{"train_examples": 145000, "cutout": 0.25, "encoder_mlp_ratio": 6, "encoder_expert_mlp_ratio": 1, "encoder_experts_per_token": 2, "fusion": "prefix", "adamw_lr_other_params": 0.0026, "grad_clip": 3.0, "warmup_steps": 2140}
Rows from block 3 of the fusion encoder of a small model that answers yes/no questions on an image's attributes, named by matrix and row number. Rows with one number within an expert belong to one neuron, the router's apart. Each number is 500 + 40 x the weight over its row's rms, rounded and kept within 0 to 999. All counts start at 0. Numbers have three digits each.
Before each expert's rows are labels from the 100 texts, of 14976, where the router gives the expert most weight on average: "fires on" is the input token at the peak. Only what is clearly more common there than usual is listed. The data: rendered roads seen from a driver's seat, with toy cars, trees and houses. In brackets: how many of the 100.
# router: slot weights (fusion_encoder.blocks.3.mlp.router.weight, 8x384, trained with AdamW), inputs 128-255
# up: expert up (fusion_encoder.blocks.3.mlp.up, 8x96x384), inputs 128-255
# down: expert down (fusion_encoder.blocks.3.mlp.down, 8x384x96, transposed), outputs 128-255

# expert 5
fires on: "truck" (23); "double yellow line" (17); "dashed white line" (17); "sandy verge" (16)
router.5:485493440508452506446428484536473509474524517524484536506473505445488545468505513557499529442420511483438470456448576498497488517504587575505449487499499563463478418531441547505474519569569499511473465472530421515551569453514466470472523531480584538491500514450549465542463483531484530470450441548438563554537496418437536468492543561531523511434454501540502458501575551533512474457497
up.0:554553476458554513467565477523512543503515505543536472477532559509493507487517496451480482458500619537455465493514598531484525459471522424531521508491539513501473540519478535438512562545484497500479513538499483540530467512417507536588483460495490567510523483473532557480504444548624503520507535516486570451535447478469500499527418464489512427564520428501502523507579467507438481526512
down.0:484525565559557499461459470526529578477450442476512526510438455509507602561492436460495489474452551526518498492507506541489507495473512542550480528490507482569511416478518538544515560517478513474501537501519522528504534494474481503515495437449587536577456439511540481539540378437473499451538495537539495548449485538510509562460452509542470573482547494537457489536528564486519499449507
up.1:448469449501513538563503453450429500552552502468486506497496538524515491522463549557557541452453487499462516506500422495504492557500565455534530450551519488470513462512527524524493462538519500612594522475469527558561423539458444495510495475486483516481531548510467443472446497482492480494518522493464509522482521543562544607494489544530402588494494529445499524430486477527579453481522
down.1:504485510418550446464473522561529573489530599501504481503513457477510517587547498421524583505467455489512488479407538516471446505532488519478483445495511523471520516472449566481525552536536546543514457501591543506478502442491496499566547531529449491493476506487463519501550519534417501469411452450499531497489462424425475531461549484519567460527459473531436441439521457506453513508544
up.2:461526536471569509491535529415486533484455501532517493532452490586516454527496481495546502450482584536504534479503543487491502453456493411536458488471519479525520443577494481510429512526535495468474495466445525440552447482449379474542478428487523460504521521493479461400454594500599495459479475526429530479502519613453499485456501508486560511490435469500493524480550567579485478615509
down.2:511552578551428450475541502543530522472533483480459460485390485522544546513493508487443491442468454479577396512511475488528514545485508576528533484572562486513532489474451547567467528519496517525509526516498483514525469459453541518470478538485506481590465488538522456524515450502430532448556445495525520466505467554553485488421453489503483506479489481542485450524482562496520470467499
up.3:577494519475588535418507540554469482522531535499491458459519499547513498509412535485521492537471571528539506502454537594489467473432469508543430524475454458506515512511449523466515476502471491473538607520528484488505496430504518573525528512529481586487454504482503631490511528486552415462512492534456505556564543553528505493522565556505490538513489474433539544474556457551539401523502
down.3:489542469473502529534415560502455496454532442501502540433476437506488549486504470523481500491559574488532450500597504406551482462556439503512542465501541508510468507476561420479477559505464527548453537492451443490512505503536538478542510518487527513590497501489522464481509499537389458556513501512449521415462452467463551508471418550449509537458412472561526492548501528547482526484525
up.4:517493474556536513544467504538484468553532524427482478507500531464545516510602564474512469535491463474508428525469505480536493487520547517426518493570531471467566480510501408483498520510601526551504486514492528485437477527480487509481531536447451461560532480428524456490491496459454484480508504548563461445463527567449505559525512498464528439430453523490576529571463486453467460514444
down.4:556506523623551496509448521490516469504508500541451489504488548501478488546456484389449432533508482477467461471577520499540442507448396509463448480498492541514534461451533510502466480456472526508499467533551516499446479483468510491476511530518505518513451480518517482520426474485462381524536454469556433449475512481443493363463544500537558535509428506411447502493404476534483462458452
up.5:474445541536518467552501511455535515422517529421476508560532508522479492559520540534475538505435579410504470481579549372524526524412548536471484586526447469560523533452516453527502516552480468514457521475470489490486484412494400448475453524482502508563525518483577504486506607603480507466508540489466545450401525578499457522482491586454482591541496514530490531493462489536529508430512
down.5:514532495490578463447490477483465477496457519579500497553543448554425428460585448456474465464402481520511470486568578532471502474488444459486591480519513539551492474498481475520542520486478453498539434557580549527490461521460518502606522488454591503475560514523478480495438465555490511489496469491503509448499527501534478507487451493502511545472472438536485461481504563459474491444561
up.6:592498548530435546498477559532541497559554416453581460497462489482420406473458544459469553541490533477476419480459525536540493504511553516496452503519466496505587506478511538516464517506453422504532468466555487504539509561486496444457473494554521495523449496447426529498503499509512504410528544532428436502469487513469468488449521508517467477526487491508555475446572483527491489510523
down.6:496561534544461466479472479502518512442496484543480526530392438520511564463480442522452507418466470524557505528525471539574590495499546582531514510483495529564580497412518541556536557552471597480520522491484504495521543512464507541502554465492598427501543508559435465542527478568463554489512493505503490494544483422595557549464457518491520512448527479532464459572472578467448440473501
up.7:527529500575513521478464492433481533505502473503522497512430509494481532484523497569578531525480416490523520522431567509508457518472534429493511473528519509502510492410533467491514529521555513480534569481541459431440482518482464536506436496495463520593550481479511456521562542565459520505497561469492488570564510445510509501494507528479501531427450511581578505491414514515494528473585
down.7:446545494539498539482485494497460575413510484588490527529467475438482544489505526520535429514485513490582493482546496528501554516504529467552518558493593546529534501440465464488470529419479573515495507519543539519508500472468466463511538478518530490488464491515494509475564418536520518512548416515512538507516509589546601515511497493431503525525544492539477430557501512475515473444449
up.8:448523510498490500508483540584506479473521455533495545488453568518405483462466532523479589511476497521542492457456510459494516479506530469534511481486510511485552453461503528485528503472535556555552492478473522506525547412489457445512494470488504544460455546432466498492489493509476518453506504556501477476494515495530458412511464469444543514540530551431527511422472490480453537445584
down.8:485513524545505497493517522565499504436489460534475525473416465461532521506532515533489445455446486495498493501494499508580517572472579533505559513441548566588537502467513463515504480579454543438492459449451455551486532495487521529476511494525606518531465508525542466565520439489451493468512370520516531423470494529582554506494501536515524517472529524520456473555495511523461496518508
up.9:493524531512509455455498564488455524553502530455451515493550512445458512473506522471457509481499436481527473526556382552479498546442439440496476523572360520533539538464513405553494474520446518561508491504493572505478478504509547463467449573488526504529476462500488541562480513442445490457511506507461499524549547604578518509560416531513552524522465505547459557557458480505542570463542
down.9:503482499506517492453468498467546554481515529535485533482493464512520460520444481547470486540580472510493574457443577506508437485572532530456433435501561508466400466450504544445506554449458516472507491451455434487536442520456525546493445501461482476565590471519572524459493527522505463503451479436479429490521535563445450460502575441526492454480498481474532518521446519537498447494496
up.10:471491465534554480454482529544494513580516440502479491429507477562561533504546562482489530503494523514515503601526569529425423510480488507535555571542438468488565466532494436480478549580553483431480535487573524553400522482460525510527485529510461536454541473476513586440528577473535462553513552558501545539507568484487530522524549551545457481474516521463535575538505582535536454517522
down.10:512545526536541429516430544501533558432518530515456524450462455491546554528558454434461489486518437502502507512531451514532538576550463439508500533520532514562606510521461515544494582507473599578477541447534515496487508453522478480474496463566568469558482467506453478550518513514435474463553446528473533409543498509549521539405469484550522524482527530546563455515522524487525460451454
up.11:492514526554475564512545605409477487505512531521513460494463531461455454543388533513527474500484534528541445554510522490469497491536501549551469538535597476514474470475531529521520519550464456442530512521494508464558487511513419519536451526552434518535522469492518536483501501479470514421556488519503453489485501468547497502489545605459571533489484434517484475466402444479503529463514
down.11:484572522478497506541492484515501460412418527513537569467490521415521594590468526519529518444454432496516428501499442503554543494547506480480501501549525482502455497431517459540512577515529535560553484508458493518492464545459471504496530476491565602527474506492552506515528441526464546534531496564521454521500502459464524527500491520490538543476537457573565496550471537519522442458447

# expert 7
fires on: "bends right" (63); "bends left" (37)
router.7:530515454440485524558453543452462568468446540521545463472419528489558463503515505593593541501501584514549524484557515522482571441542569520528496482507538468481472549599426473488503526531491532544470508497453464520555487593485517486512460519474457478549491496445519487531565497500521567516542543522448502538525511463466491461471479476388522499506561523476517502550520520495574576479479
up.0:391496517506507569526494522497457551438586574463532494536482569560495521590545465512485529510580529478457537560463466474475576507443523491523576527469496507510560528499527507515459474463570548470522508491476467530533533507442528553544474484530512439441457538485542532457485478525495570440469483492456453485451501527491498521471437484442432493513486479510457460483460481531516489539448
down.0:545571551481466495492530555464515502483492453547467513435480492463464531528475521568538432438459447558452491429518498544506477470548460439468486483492545465541492551424451542493464499512524491492493530508485548495508444540510500466480539444495502497599486506518489520536436461542499533488528467490520502498561573564485529559505560548503526536516530545546570449568550549476560514519511
up.1:533500509498504488465537452440564566509477498463476470514567512520462486511501485514532513561532566540579565537505538524490487491476529406515520527487585577435570582546486555492489551471438439505534530504447560510468484532532524536453485527535410467501411501416504502468536455502587487504599483477505461517567522491523515501453565452479513488469524474450520454556559429514483524513540
down.1:501520485481496524548476553530492385503551514444514504541540518522481479514453516491505461462526472447465468582389490525449466522588527454511484505526481473537473489509514432495551467620538416528397515486550506533523526514531493532548469532497463455505543532449495447478501472544458513542459484571436461483472468550509517466515467461443561493528515473428447606439499496492536482495512
up.2:466526447477503514548550527488536453445417485443567510485430596502483451460533453570474465461469520512513492436599507552443442486531464532482492500576494458565434408538473442533495497473501429485530440507490471517525423499532423484514502510461482500532513545475510556442418570498485451463464464439549482464455486505425465444534499534482471576467475587538513452439492526514485567558523
down.2:541495543565493554546497581497518493503561504517461489512527415499455424534446527441504533475476463517419515551518571464566481521510450511508502491454516511503509548365572531508569480492454535556518483508426542494509474425478482502480521440520514522435526507548485504550467504594441521548531570479451515373430507458500526436466470491508571569529586472536540436473467519464551480445427
up.3:477516515519488492549478446508507529508460502535479504527439562520551538509456435499523520477454513511408531497579503454460465427487440502553529523463507460495502441493429483450528534469513583524534498520516537478472426525504485482545486552540504482498450519540492531493495498474487445505462507440546555530532439536496480487494438448547510532499543609512523495517533500549566484562464
down.3:537500463475506465421414484414505602492501469551518542458437500500436451503486512498508454537461520505545465473569447557567625460536475496475521504490519510478465537487515508511441518497432524513521437500444511550504490488477523430446494501507503517539493493505486437529511527519477548475551472509544434437497462412469580534480540557471473498448510478574491436525494495509428526493479
up.4:506545411473506528484487541486511514387440546497493494441543502491478535459441451506537469543534575497457479494466560571499536511516496499533518483582582491567478544475520513470533430431449489519533507475475539472483478524575547423438441480522499494479464547481500511555574467464512457558492517469565473476476512511447477483489517435486488470470497573504504480536497464533539434490511
down.4:483491487525542560523527565463495513485498457486458568518513481482506547535583466485544476446524444493588534533476458504594507446449517522488550516477455514514496567561476519478527577484494508488477539505470520544479510479434447484555461463577491496480530426474450509511502527521534515451471548508378494477458492567525516545522421506539558533565543497547511456523481558484503551476562
up.5:474511542514518537432514497499500500545542499517595517428544437550492469541507488475486511457547381451459520462518499465503494531531457522567488430436482477501449549533456595536511497500539514501465472561539532511481480490526437506540525455499517518470482576537590531485461500557538444534496540471523520503543460511514565480577442499528522539489455509471468560491528502530491494553461
down.5:518516495441573492586466488378506517527497461564537521477549492478478439484457478471536462546504443439493472526508445483478539456557485467523580576546531451504582530501534513440485525454411487483530496508467499466456462513566538569527568472564441490495407432518465519450544452490575503575477509505537539480442525464469503538459500521389477562475491465548474430557522464456473550540496
up.6:508475535490491513539516530494485506443504507462494502533471527539509536510513522496452527539496516479502502531564526501529431510508554430479567466415461548583474518550543414474481575541562527534502529467420392492512519440469518489529513517463519494458569493528488596524545462470464520564535439502487461540520538479499487515544448481440440502445534431495538485492480555456495475434579
down.6:474508514472382547492527487542481452470595468487444536526479487521448494480487564472541499474460510474493446490461494511451518531504509489522461521459526482510436541474415532483424528459528517459512517562499529553483515458501484503512508425520524470489494483456590479409476463560447493490462531486528516534500534489506529547530521474490494493516462437557447549552484545487518504518410
up.7:471499483464512546516549497479523508470544550492491486515488539528403495514552530566429485485543478518595451490514490505542540508481434504553535517479512489558529486510489489544540530542505445491519515431458504554492496498439523567510561438499535490512489526499419455508466461551460599579516493498555462480483452462532502474467504436449413509460475527439506400515523462561474480508496
down.7:538553553542473537471509487555480555523542548599638480460465473517447532553543533488512479471545549571456460509534442507527521514529560528519454462507572505519517468410479554508520434467510509527488532420440410553518466463497508573488577499448542526541475476500523486497412511503517468456537559539515423489494436527453565556481447533520460502502453463510502550464476533430559482531452
up.8:488464450495524515511544495495479517515533437483470512488512501494466453444444457516505448550571525486538586515486505507497529566474541492467495537467500507471430534519577533491468498499443564515529527506506552548473515440481463483521487453469485499483522588578533568510501481486443434531460439451490498466470440426490514467499501529502543531470533576558515452522477519530504483543563
down.8:501517452549485523492408538506473522462490525505446485486548422438474486512544535499500513488480519510412574494508517512533433474578504540545535507485480482552510590420486481483501514545487580524466470515578464552535468528456530496532499499482596471541558399407525526524526475518536521504452506450457466529513615599546504547525494478486512509538524479449531507408508509469472420516448
up.9:484517411472562505519477451559478493537554538521471494482550516478507543590477490445540500592508398489493487509393554505533516521420491530525474452560481480565548528504495431474536494518502527547495465484556485511523539467435528562451469553440556549518521479460474489545548551511477562463440430497602509452535468509473482523479499508564536455453502459522500539437467475518455499570525
down.9:485522512464529546514516437488502529458444556463561543526440412389586467532518521540494487561460499495607503510489463585488487527547453514563434485519487481509512450430410477530468545505532464486428494513525496499494471459457490511482482441565477514522511515470469529495445492423471428443456522468502454503477441526415481460488517501493541470547479485504445480527470505541554485527476
up.10:490512532514567476472481559517534501556501486503438430556494506509463487472531478535505495529552427527486468474450531476444439530461523516505533480518434493549523525452434528565495484499507443438527489504464478406429516467536374561473465528494490468548482524467441527428524510543507559489543515573514511480518461503508593488543514540533526507514464424410539519472607559493496530507396
down.10:519524517494549493569462525497480482475535489570511444480457527485461515537521496470557535460447561482465508487471510542533544473548386438451454479534526442552432501495546493481489486476503561422447501547459479486504468574517441514485534538524516508562504496504544500453527489452530496520517526471505494542532503426482552550482466442459479634442478529517493494477515535625511535512524
up.11:506496574545553504530562438457455427455503527525428555464519541561443558484523521467503523559453513474543462476545480542497493467520475538498511499413444523594578524515524496473468502584475465549501537569483523503409517473506479511533526538568481498466522518535506577467523429492490486521531535517491546517472507469402541556443549492478485482492490480451495447495511496514509492543446
down.11:536498503506523510498493466494551483454490472579497458470443520516515466602525522471473543514472536567402463533500467563439496506496497513493461509526571478512471494492470564468543485521527560498549449537500499501445411514446515516436492509436515493541462494539509514427460514514499468500557476494505528458463523476456468519514486478523473514435437535531457563517423518538474490540585

# expert 6
fires on: "bends right" (78); "straight" (22)
router.6:555474455514426446573509510506432550442494549513523480494467509482495542513539481548456474499510529467535569575583525454502565464509545501475478582500420519458477457540498471469492549511577567518445462502485491482572552465499522470570525532508535482542521467599488552493582498507508514515469561527457489497529469396484524520536502507434484470549462467500519537451494550506502546437455
up.0:567537561506474400475512516488525418491503436546555464458499494491490527455496473545535505485503514500515388483491516487438466536511458510472483446472516485481463429474464563475466466465494401427437462471479467483559566491584509536519531551472454520496486466581425387474447476521491536456488453578513496538526471515524508438459486538543482580425452529558452589529558555505525499518535
down.0:515458541485494432514469546526475454524475511553466412481515552595456535423456548504469499550532477450416441503493557428471430474447524558485498489519517490477496500508510539413484478561509559418535501484570424528466449475530549494513465560468552527448411542546499434492488546464514482482494521447526506554520505507485498455517470514527505484486472455537538563391532520487512574493492
up.1:538552472541475467538484474527538572526515494530468529499475446560492541514556498414507502472535510514502494508469519437482594508466587532571433494452553490505478487557490568513525564566510450524517509550434435480445493520451573451550532507442448501515472519466447403466485444479518554518487475519506529500517489487507467449493518421557520457576511385502494547486491541453515448526482
down.1:509491480520529534540598461496491475511462455469402454499524524563511501473425486474481467572450447500522507452493500541466364501430438518452500498557447466473501490543540371506500516470508480516529486514565509483490523564456517510571500560511524486463496513508487501452486532497502445473475469482550496503520555464450495463522542500561533593559469559431483560483504509486456411461501
up.2:489412530515473488461497455460550555539539571540476493455405553520491545468472491499455448529548575532443422522492481537521536520485497504579505533412494466476491434489519544499495527519493505497559528538450488557545494476437445498455472431477492521497517421521474460508470585506522479481516441535456524529572523581503540500498579441472510499530485470501469499502511505429576464456530
down.2:462514454406554510533474514453489526493558505431577468487475493500530509514487453509474453548406515560498502504463524484472518543547449472544561530441574498510562560481460494550408516462499471456396485537507520509501491501457471536504504533539504451483498471544514461507499422474483465490455519544546430523459529491541517511482484489497474506456500467528517507516510492451534459452510
up.3:507566453504537511445431525479508502511544479520586499521478488591527509522537492525439516509506557574513473511534541468468513540527544521504454546469477530471521557497503534399491522599525503515466483480540560480556510525418464532505422526466489502480453511559487530457428482501507533495518534484438552474574467509515532541456473516485512479572522497515550432560398496467587436508459
down.3:512546485526515434492495445551448517489490503515527543531445496505481521565506507466522519503415487543433484490461525468496461553438490461570529459466527483517513434509437503586499481416474486515541522459507506525436484523552518515535468461515530447467531473531519476566423451487475558511533580515557498523499487518535525534480438533475528487436448522510530400498500557452510445447511
up.4:440485443510532420547470467481508507603519474403512523492528496475552527534480416517492488525443396500453435489445542526472464554488464559476462418507498469593553500470494521526521492469530531497521516565504440515447500437581456455465481470495506493452534551471500531500531503496492533554478511505518483458461494493455444474550473500479548475531465556523540477475444532495520526542504
down.4:522500455509481541448558489517469495506500517588462503489475482484463525535446501502476484435461483485599455515526510436536535555572547472552520538486482532467504509543429526537504490489481470504536500493475596537551443540468487450440522539527431499511486429450473508454464527502527460506509478543482506558505450432530602546542568534563448541480553469533458459456446473532533454459496
up.5:484409506470457515461551507434474475514476477534522554461459405478527457461522548472484413527579506463492522581566506495511568575571558544490561479513549489482537529482522540523579426484463516492590518535516551458467521516436500538501501542479494541433560469489485482481472538478468544514498517565522600482549470492535537509530476454495433574528581446470439518488476523448530528427501
down.5:518537553458475482578437403511468480474503440539488471479542529520504502574535424536539551526422534541496454498482518496527545567464521470493493456469521466488528422523464460509500501524422469529449446523523520548462533485515525485472474477538523476481482472543516468556460437536531492474504487531502418529495464477534524451495538511536496542567531535492502472570488426415519528605459
up.6:531481457513525468481500552459469526447538443499499524494508553465471499477568509486545462502440466468475539477445546420501528508449477503530546488544487498488585508493509529474444513513484523474448494553493541527540490487534472485452463534470487483486515413468526637518451426499492589458512449512384528438529496552532457538490502490453441541507538537553543529489488558489628541436509
down.6:495582494469529537557526468527477464530543449473516489460475456489504543492422466530533538457430480519502494474487514474514534543430591473478510486466530484563517451460489480561533521509486443461529497579483545538500546523483448484575495575453558513463521546586545419491413466490485530475407507525535553503477454512565599492438458464513490452465489549502538501508516516517495482505604
up.7:590465531550501462504462499457510419528536539585495490486554499459444490464501507535452492469463512464511421533484565522508405535549534473465425570402447500493533472449488485455442499387456414517530473463435551521494559411544542550552480503449513466474493482500524472429481471544495409532471507483504497462557473428490470460513532537505447531502472500489560429520441489509540450507473
down.7:400579512493479530491508444491524528509486535465508499486483463537598496539509496483566499551534452512589559529505496545558559556539488432540552431519512560501509515418545421511517495502494570511487527501517506508488532545395492445455475479533517456556503468451518475515496466493455648501573567584482516515448543516538487494474503496491556542525518495491462510567514463458495474499440
up.8:527579483489490473453473528544491429480476532546522513473508480496501475565480542573521480483521480485539524455540539539533520439518473452484400486415522466505456525476420493475451441487487409432537524448539552535475553573503462489516513495466490449516524490458560472520504487513499446546489488505517483501461503482412521430457491534501549548505554519535544474600475433469498474486536
down.8:421500479485482471509509427498448529531506514443521535554475456487498509479491435457514430499484449464506540549540553467538467536481535480484519584559536539531507462481510460523580527514573479463468523599558473535530547555473528530498477491499517533448458394597504520551450526523464563534468535509528498558483552574498506532525542466567527515542442496455537485448494490469509493468489
up.9:551535450487511495408484440506568527504477605507543513553538470520500458571473548535526496487560447527497586565499517544523564497467464464516525501620518453481557450428554480463489465522458514557535477525452469523492483512468435485496529542571517574520445491481530598482428475548472502497512473603424488491517567570520553541519498494399515499505515526463539480481499462406478457558459
down.9:482503440533459494506462511545489582476539552485547475527453545465547536474436540518482544521495508406511407477546576495499502512537477420570548474459550499473585486475481491556433459475551452555456520461540516512484455524473531481549549577487497421424514542567504476539499512518508549468571520477523457458485472414608414523486488502467547505532538518486472442524527516481497466447551
up.10:468512500500521494469413560581411537529613483508515505451484488546434445518574494511581464444392523423493469392534513429496564508492497426508495534447462467496482553479393514513425530537498565453516490445485533490448519499523469508439464410534531499489540505428509561477491493559586442466539524437463509446428471511457523515465571565544437519492446449479439433507524481548512502496485
down.10:506486518541456441504491366530527482453518493554519466433493519517516576513521453511516514499414521470508500461401570457471499451484584512497459498527525440536572527471556484515509491415496435523415583504565471492424515550520453552517488521485431473477499529536512398591539502470511434498510547498502504523526497508528547473483429492500546531425486526463482473502473480529568496534516
up.11:493496567542493574464506517486544508471494489483488543462476541451525545426504445435540439462540465557425489498413484508496495467519519545480515483548522473514469475498468512497577489527478579463518475494477438572513497511557449514434494532526468487435455487483550515559506426453471528531466536443454511536497518501488567535566470584529500511511471512526522514507551429501519449517433
down.11:499577517427492468459445465436535471468517485409535474474497481477532498585528488547447515514484449514590535530511546482505626521513484502573496467452525485449544462481480479519427547490462495521556550505527502512455541483545464504539491542491454492464536493567512459561486414488507526461539438572565494558492382484573511506495446450497502474497600518549497484496483566467505481519497

# expert 4
fires on: "pine" (85); "lamp" (14)
router.4:441435485528520503516521559529443531511522533501545521499448651523475478489501516523499498483583502475483480526511505538489585463530559532471489451465505497509528454522493490458517519528561577500537504512529457539531526437502533510525509511523570510570564503517546451540496499560535526510502576438501549512491489490528452476507494513476451531534475444537509533427534589511505425460549
up.0:535460442472545493472518480466490508565489501467421553516508472580492531516542528485495484596550481479543439469445544550486519469444469501473501562526502469489441491529496562432568483469471522499581469544484466495463453500466423505533551476538536526485503474486564556511526524530552533473507501472534522483529533561470480449508514492486578457486447486484515468484570531487530536562442
down.0:488513526510476425463498476541525532441565493554516476507508428452555505465497519503488501486530474495489465524474488442576546508483581531495573516524509506615447520502486507462539530500513484558463504568424515508491531473451500478515516448544491496527470492527497527487537481486476479453496454551554516502509478478508487474500502518503521525444508470533557497607544604504560452386470
up.1:552450535504579510482428515504523516521516612454452510508494520526506456498482518516546597500511472467506480560556467493478560529549495555480562541514465531441439527496571493577527406470546477491549442486534512478499427499490506479577497539486540529519530388504492493463546487511559458503458426450463508469472512501459482491479470450541529475473487508488498556567529524496470485466491
down.1:507574494564478548462463484544522434486534578483474476508536407466508507448486555479567531453445494515542466492490424437501478563520560516453606530514536479555552495473515518426466528482539432493452520479446448538498522523436521458495541484465503505525529466539464494578517481483481533460501514550580559533530455459540557510493517540500483504480484421536520459584510535521507521457556
up.2:537525476504488522466493579538524467561502555438465478481513506494541421442458508496483474408453455582525509523439496501526548435492496529509499496536498510432486531497516471507474523503571542485450510489474473491492434517508485478517503515489503549482495561510557604457501541521504415524503508497505462544530458547476487422579497526502490476481477453516544547605501453528493497484489
down.2:496536477555468497509523551439548483521599481539440504483482403465485542435504545493476460438477496459499476485490494482574438516487585489528579536475539513571587565521512534529569492509470464503469490482458466470502536499400476485515472436466549560498523394514477463555488552454539470443571479552551478454545544454569568481479487497497498515466499466531518590531491589495547506499504
up.3:522499475471472520490530527570569488506526502461482448487504531491485464496491466473544457521530514582510528432509534473503430520517484463530447512544478549558507468538433514516542462592535501496530499506458497443534499492478543493504457487477513467482522507456518443412518543472490486470443496550509525453511491477472486471523483444499494466550473465532503537438552559612563517500515
down.3:533532531541466443512501459472472469497559469555454501464488451458506488508520507507460513493473491494553496532485563498563510559443595498540548527506490487571551479404446545523477485513457497494462534506383471508548518450440529503503530440523570569475522506549478551527490499437553496420546528550530544411460482473539573455548543461510494499419444514498510487469567597498497564477499
up.4:473557441513487540549516452519503590507516569465538454459492449463429555495527527503477477454463520446497541534512544522470541483415484539497462502466493459513468529555467512520552457470522516553460554456498594517498487476500499464485517461471440446425498476471474508442542514512531526493503545532508482530570509491459490489511419525455522544524510523452425497477556434478463547443501
down.4:500543497529509482501492493485496489509509501488513481488509469505528531498558500585530520482442453487468489504496488451539462609444516527519508531526493450636557511424555488495564492551541498515526496455437479541489515500480491487596520454540525546469488487522474462527525555447558517450526516532513536459535582505510501528521479468554545480480493483564501510576458552497463515431489
up.5:536488482469502484444458540469503485485497453484527488472534478489467524580491548520523522519492543433457498479525523571445495474508532449541434440501543548447487569511502495525472530459500489456481458526459513470499572422560515538465537502487482544473547414502458532509535550511520487486444574447471431523476549450436537502533504536529550504517426475442480457448458406541434613505484
down.5:530453593556470464532537433503460511491448500532485472484563433557465490439526545528542535461434541488448407547461517472486492552551457536512559582467508445559501496504540524458510521525484382534484507486473435483517566553544499544582502525555470473474498456483521422405438505452519434446467468474468497490491501489498479532491522489499406468518464493483519483524548527491483566529554
up.6:504525426493538489479543570453502487533496430508469557479469452479506436486536514474554496503475449484526519502515465490422516497476485514565521474519483571531493523525540525505554532480540518461513499496519458527467542488555452518520510580496550519498454521463483493495455510504546513496486484490464471461515493592542488532545484452519548463474499471479544500495544522532467500526572
down.6:470511496563434495491469526527517446464489497516523477533513462459510580438574528516528518466440494514552451460541486509522535535453510531506558467468442501568500611489501441531454503561495487521453467522439480497504523461490496519544519505550520517475490470529454478498505480454467571431538429566540510528535483527530508535447485476519499479478476537509533536529460547495485518473466
up.7:476502499474465539493449518536507508466619466493552466410463465523538559537477575587431507431455440511523458500541445520483415557443501482509492558526488478507528545504479512514485449591537494448510473464515532590538474486562502485480508509516480536607463483525431579472501448525539497489495555436471476498569519439513560503511466496435393503431532487433501483457460606513508486577507
down.7:535524470509494446499498493468477483440522529510478534480474435466472511463493553503563484416435527451522494558515490418571501549496576559546522519488537451620495494471495576467502478488523521525494538565547519493530474549419584483489476525462574564502458513560449535536527496483492522476534463517567602485491553411556488542484517497485495474459467513480530515542498560451539585444535
up.8:546540512471474459473482574509564494501553499546527555514426446453567564486465525478467462492428482447466481561490530518471500531515514549439466500430476470464480527508539550462528473444552493527531448487556475462472407547449419529486569421459493511541442485552515531445541445530544459536551447523450550510550569475566573507516540522540495478580525507527518540540488563506510521494513
down.8:457489526508506508463469430521503577454508561543550539492460447463541500530551472505574535467448542487491447498491519468570533585472520560512529573454466450518523524440508535446533494492515477500489560513477540485484461484453496525522490463503543516488421456525511503564546505489481468430574490500564472517484522512509551538475488507483511474498490490519537445538485563505534577434458
up.9:602413432443446531447480471434504562527543549498570494548488546525491435567471470475458510500489406487476507571441519514402485467536545495467507429444507567454464535490484512507491504483515526584476490484527471543487531434480465450518538504456513486415467495530559464505446576523471512502554470431507471496509441543548506469536506522408555444530555503520512511491486481488528480475541
down.9:477462483500489485492587532505541491474463478528492522509533423488553512489483483544550493498471477474465427565536515488538524526492487517507575475523536500667465557446546516561538480525461492546518549505404439460447534602504529459547518515543477479489518478514445517526509504461488455467493504565524589551529540492557526484517485547527475533509513493504467491552505611572481527481511
up.10:537491450497529472453515507458557494518549571499427527503505529448480489548505439463447513602525476487507521530410460550484458569465530521468436571575482497472502514481439516578563507553500561524496514537478535530426527454477466478493514483450643513471462534491504490534495568462405479483470479476504473506516572553470562464547484510546509495538447507482510494559486405534461500490489
down.10:468497490496491459551474528468490476518528497605456502509483460495488472488477516511456428521500453432488574554565551512523437493518583591536464534484475510514500504391533484487496553538508518476488438499491459481477516417513489490461505521469565515565491520481523535451519489515558518471562533442460591503472559467538471515464483434426516521542470482560587494551545500500532549396438
up.11:517456500475450534501450530537546438489526519456524546546494512583432583488491479466553568454440440456506512459481503544506442560532550538476526518574511481537494584518523525510488550527491550538499460487490516496494348488499490441519531488430541466519521457457520510449508496459472555500518547523502466525511454454518500530515429442471565521525500541576470550490454452486521455534479
down.11:470468448500460445528439527451543456463503527522486464511477488521463524473517510498525431446397498531517490519515530486476516584442546495522539585491436452568496499473426551509520522508516434544453541510453463527455524455474432475503498481491516529509515490492431474547569508451565465494522465550551517481468457508574528490477520529467471533498445516540509508520516588542471458471447